From a checkpoint of a small image deblurring model: 147500 training examples.
Rows from block 10 of a small image deblurring model, named by matrix and row number. Each number is 128 + 32 x the weight over its row's rms, rounded and kept within 0 to 255. All counts start at 0. Numbers have three digits each.
After each channel's rows are labels from the 100 images, of 14848, where the channel reaches its highest value: "responds to" is what is common among them. Only what is clearly more common there than usual is listed. The data: numbers of one to four digits printed on busy colour backdrops. In brackets: how many of the 100, against the usual share in percent.
# convs0: first 3x3 conv (model.decb.1.0.convs.0.weight, 128x256x3x3, each kernel summed), inputs 104-155

convs0.110:121101145107172095111154113128009176202165102164111111101156191131164158098113139165149071142112153144102112137075095154079159159130155143154137154082185067
responds to: black ink (29 vs 8.2); orange ink (26 vs 8.4)

convs0.11:150141161144155128148098149132156083143112148106088137081142160145160124086168082047192163060122134125075097127065064146144087069155105196137093100142098148
responds to: length: four (53 vs 25.2); red ink (32 vs 8.4)

convs0.74:121079160115175109107129080089230172150148100131111092091153182085155164161095134134105109126133129150135067138085082132167109123141124168136115121138138119
responds to: length: four (70 vs 25.2); yellow ink (37 vs 8.4); white ink (37 vs 8.4)

convs0.37:107176150166143137190156146099153107109113118108168114142131136170165145139145066155090104165168125147163169089133104129142111105156180079109191165121124129
responds to: white ink (28 vs 8.4)

convs0.26:094077133095162095109142100103098152178175092125092105098131171079141107155145127092132117125137111072073130124089156071144095144131104145156101096123132141
responds to: length: four (53 vs 25.2); orange ink (27 vs 8.4)

convs0.96:135110118138127117141093148121055117135104132115157131127111129147130145104120118132081132109113220119136153102206113107147183134133169098118144253112125141
responds to: length: four (72 vs 25.2)

convs0.83:186114091103151149096184140168000138139112136192073132095151106155144140098134132092148123131144160101099110129096135104196178125150094181169137126137122135
responds to: red ink (29 vs 8.4)

convs0.1:094110148123150075140119069082128156185171100163139106110146143090151142151148113096130159143102167135179142196165147145114160127096107145092080131119089110
responds to: length: four (55 vs 25.2); red ink (40 vs 8.4)

convs0.106:177125125098116152108068161168142137077122139102144175181115109131108097135076145070172086104147100142099069132095031205091115077117171111119143116112174110
responds to: red ink (75 vs 8.4)

convs0.87:075092119109133095061111111068100160114109100123071103093123117115146153149126138113137122152082119160132171153116142104093083137149174119103160147137099126
responds to: yellow ink (55 vs 8.4)

convs0.85:154152158091168148128177168166143164129122166146148157159164127164197136161128122077124109135162119115065129144093093127121090095120143117168148095131106164
responds to: orange ink (37 vs 8.4)

convs0.9:141123160101170106094114156128143174155139122096062144095167129116157162075120139139097119138130102169163130105161085184098159141108119122089127175157201089
responds to: blue ink (51 vs 8.3); orange ink (30 vs 8.4)

convs0.51:169119098091165163116053164168150107121097151074105182199096177129103083138102157096130073110087152081051090138016090095113091104126084126109124120124071146
responds to: length: four (70 vs 25.2); white ink (34 vs 8.4)

convs0.18:125122141082155106094156095122112181169147122142124086122152141106137158160104208101164111103123161102113130168112190091135137136103121090115099100141123161
responds to: length: four (69 vs 25.2); yellow ink (52 vs 8.4)

convs0.4:087102138152122074120166134117077161142165094126130099128118071105131153111189130150089210109112131140147135136183173131166221123155115152145134138163159086
responds to: length: four (67 vs 25.2); the digit 4 (46 vs 22.9)

convs0.35:167157158162144133139112167128089082153106147085124135101108185169105123110114128185084061115144147190147104177105085143122121185102136148125114181024175083
responds to: red ink (33 vs 8.4)

convs0.5:129154119158099150122096230166127095083115152157128165125115069177155143137101113125190129116115133154116093129073112158097096148101095086144115186129153127
responds to: on a plate (68 vs 40.2); yellow ink (32 vs 8.4)

convs0.2:119128131157114140188161096113197150133155114133116103131136127141150126102127086105148130083161171079093073139113086144025112121133086152165156083144149155
responds to: on a plate (71 vs 40.2)

convs0.105:066103184112146085131151101083173174166176114172085123096172126103166140132125152163083096141142187139130129128077179087147125087094200117136103101129147148
responds to: orange ink (57 vs 8.4)

convs0.29:157123127084169118080120176139093154086111155145100179134145098133116126114101120162087167102134230102095171149123157110131171148119103092147096092101125173
responds to: length: four (66 vs 25.2); orange ink (41 vs 8.4); teal ink (30 vs 8.8)

convs0.124:142164167144102137177141146139194093124122150110201129161122136155143165155104122118067158162122105173160109151192107179141201137066174105126160141138079117
responds to: red ink (26 vs 8.4)

convs0.49:165152148105162128137170171180179132197156162116125152131143146128150125087163143156175164110105128163107068105087152071129130063123190073185137123135135173
responds to: length: four (53 vs 25.2); black ink (31 vs 8.2)

convs0.0:127107174090181088111196123113140181172163108174102104110193158100205158204134138131112148105137153123112107169091134112129142129149133118175108089151125156
responds to: orange ink (49 vs 8.4)

convs0.111:094085142114166083092109077095161171140124107158094086043135134096165172127129150152140130105159108157098099159070116148130156150137228115105171157075179068
responds to: the digit 2 (58 vs 22.5); last digit: 2 (27 vs 10.1)

convs0.8:115099123148095109125082132116110055075104132096167123141096109123099077156144091133084090107171101095132127124182133191108168159173176140158175162132142155
responds to: red ink (63 vs 8.4); length: four (58 vs 25.2)

convs0.102:114137138167105147150114139119077063115123159135176118128117124145140173118137117159044139138093026149159139183188179151180169151065159145123129106144127137
responds to: red ink (60 vs 8.4)

convs0.46:168166130149106147140104212155079117091096158112161168143113142154115136105112090176111141124130100163183149102173136181160173145169200093136179178147217115
responds to: length: four (65 vs 25.2); white ink (34 vs 8.4)

convs0.115:110145103149086179153150103158223179098156135143153162152154094089164124154164117124132122136161096121149182110000119134095139090153079179096120152107124100
responds to: length: four (51 vs 25.2); yellow ink (32 vs 8.4); orange ink (31 vs 8.4)

convs0.57:151137114170131164172058205143134058079086160058140164133067140126085088108160146140116116170139098225130114084102130121128119044093100137122130147144129125
responds to: length: four (56 vs 25.2); white ink (34 vs 8.4)

convs0.107:114156107145077162154138214157094095076091148151139169171157068142098078133116115132099123165117167145105144123071095112135142104095136130101109233148103112
responds to: length: four (54 vs 25.2); white ink (26 vs 8.4)

convs0.77:095127103115075130132149147124135176115120117171104147117174094120145109183113095075210125101103132142119147170122163143089210139219124181113089140167100126
responds to: red ink (91 vs 8.4); length: four (75 vs 25.2)

convs0.48:176179175113164160162198149159157173166162181137099125152181145168213144132152136163110094103102103129127144135135086091129148100111111074153132081127131133
responds to: orange ink (34 vs 8.4)

convs0.30:115134112153060138126168113103088114135093143146129130071177101121111150180076105106083088115107173080185176215101135117134141117088163125099134124122097198
responds to: length: four (68 vs 25.2); white ink (40 vs 8.4); yellow ink (27 vs 8.4)

convs0.7:099114140106120108084097110100181108148140118093103131122118146106132161107077122038138125081083124098128148156132146076179203173176155220154108134084125120
responds to: length: four (73 vs 25.2); white ink (49 vs 8.4)

convs0.60:098091120136111114110046156126079092117080098111159141117085167109086124120138151125087090154139086117149130130248126141156141128084197071088162177160153119
responds to: yellow ink (51 vs 8.4)

convs0.76:125162149117130158113102144162135081114148138135131125178110097138114109150172178141146088139109159099078109199255131160146099090139115126196093123170116132
responds to: length: four (69 vs 25.2); red ink (30 vs 8.4); white ink (27 vs 8.4)

convs0.78:158183120163081155142139166164102099097102158102176129163102125165113163125118123172073104146151086181183134092158086160130158172151175050131166147091178092
responds to: red ink (25 vs 8.4)

convs0.117:103178113134130141121102145129164100091149117119136173142116084112120140096112114172128113176069136141154156123196188152119197189143137123107155188152185100
responds to: red ink (61 vs 8.4)

convs0.90:144119167089178122126143154152255162135116149075084133123163133143145131131173126127164111113180060045127066121079112079107125126146102191181073096135152135
responds to: length: four (52 vs 25.2); white ink (45 vs 8.4); orange ink (28 vs 8.4)

convs0.93:101109173134128099133132109088102134164131110113138126125158142095130157192130074159056138148142075132170155128116119106095174112124094100133119177128145088
responds to: red ink (29 vs 8.4)

convs0.38:129100123124160102126198105155000158168138107173084089092141129127156176150152148083142088115145137107116080129128122082141153119175126166144122091146152142
responds to: white ink (31 vs 8.4)

convs0.69:096086116097129106117119100100066143159161097147106109122128150098128167104081144132089130135091126199168122118131100178099214149091195153133161158141160116
responds to: white ink (69 vs 8.4); length: four (68 vs 25.2)

convs0.73:130085114142164093142128050115135147148116125175150115120143150164135127119093076131140071135099151110102024127094043131139130183105093184083154136148121102
responds to: white ink (51 vs 8.4)

convs0.127:107116142121132102132071143104072100100108102088156128112116156147100137107130137124116127163048135179185117099192132183118186136106120120131123165199177116
responds to: length: four (61 vs 25.2); the digit 4 (46 vs 22.9); red ink (26 vs 8.4)

convs0.98:105084168166137079112100111082092148140158112118107099054137147087143127083125095053117097063152214091150131129147128127090106175146131185090134128102134170
responds to: length: four (61 vs 25.2); white ink (27 vs 8.4)

convs0.41:123109129110158117123174068115138170157162131176128103093156145126174103097122121127148096136165152101150102120143130102133115158191103134140114076067196133
responds to: black ink (26 vs 8.2); orange ink (25 vs 8.4)

convs0.108:138125162120159142175097192147111094090110152100145164158120138161125087113097124103124129140099252130100169186207173060157135112113172078108141194192138138
responds to: length: four (71 vs 25.2); white ink (34 vs 8.4)

convs0.92:154143110115126115139101144157056105092098154097107170160112099170118140177139116131095156161107151176102150141134128095171118062123143110101149177164048224
responds to: length: four (62 vs 25.2); white ink (47 vs 8.4); black ink (30 vs 8.2)

convs0.125:108108151156150102161090133114136130193128102143089103067109154111165198101169116121175154122119125181081111105086186147109242108152087167157146068126138091
responds to: length: four (74 vs 25.2); the digit 8 (51 vs 23.3); red ink (49 vs 8.4); green ink (33 vs 8.2)

convs0.13:099078142093153088069102104103121141141131106109089121089117178090140130136112138128136163095093082157135125166127126165106202104132156144135120112118090120
responds to: length: four (58 vs 25.2); the digit 9 (45 vs 22.3); red ink (38 vs 8.4)

convs0.68:086083109088136082080166107120141190130125094174093139116170100082154137130171150106147106122148069118156127113156114134143051142145193155142143111132113124
responds to: orange ink (41 vs 8.4); white ink (30 vs 8.4)

convs0.32:091076163100192088113143084092153180156156091126090113104158147087162144116114157079148169109090134132169151127179129136138109095144085113094100125167113133
responds to: red ink (39 vs 8.4); orange ink (36 vs 8.4)

convs0.65:121095132154090137142074137129202103076094127093167161128080112102114074123162099163117125186151081137137157132109127137105102106080149096112188144127153089
responds to: length: four (68 vs 25.2); the digit 5 (48 vs 22.7); white ink (27 vs 8.4); black ink (25 vs 8.2)

convs0.3:143113149093184133103133081152130143158169119148087115100137146131145162102113155070156102117169156120089001156104083127115117158143110114177107090092164134
responds to: black ink (38 vs 8.2)

convs0.116:122101091095105115091101185118156111130054110115108171141109144148107089062177130150116134113164083145159136089106153087122064169173144087168175124148134101
responds to: length: four (59 vs 25.2); white ink (26 vs 8.4)

convs0.45:171134148106173129100104169183120179131164161113087154110170130149181168152129114124137043100186162126123102198077095097128063155173153208155137123139097152
responds to: orange ink (42 vs 8.4)

convs0.97:103101168107178099119128114124020150142156120149103108114146137104180145143133127114163128109140195084090111138106122098162190079127153122161095109131149155
responds to: orange ink (42 vs 8.4)

convs0.109:140127111060146122087117104131142132173131128119150159113102162113155142131105168118154145162059124158157120107255159102158210130115188165084123129134063104
responds to: yellow ink (60 vs 8.4); length: four (55 vs 25.2)

convs0.40:095104142152127136133072092115130092126099108066156130082071182097091135098096166144067101184136120154187129102117123159096193140065156122103176173092129126
responds to: length: four (72 vs 25.2); black ink (34 vs 8.2); white ink (30 vs 8.4)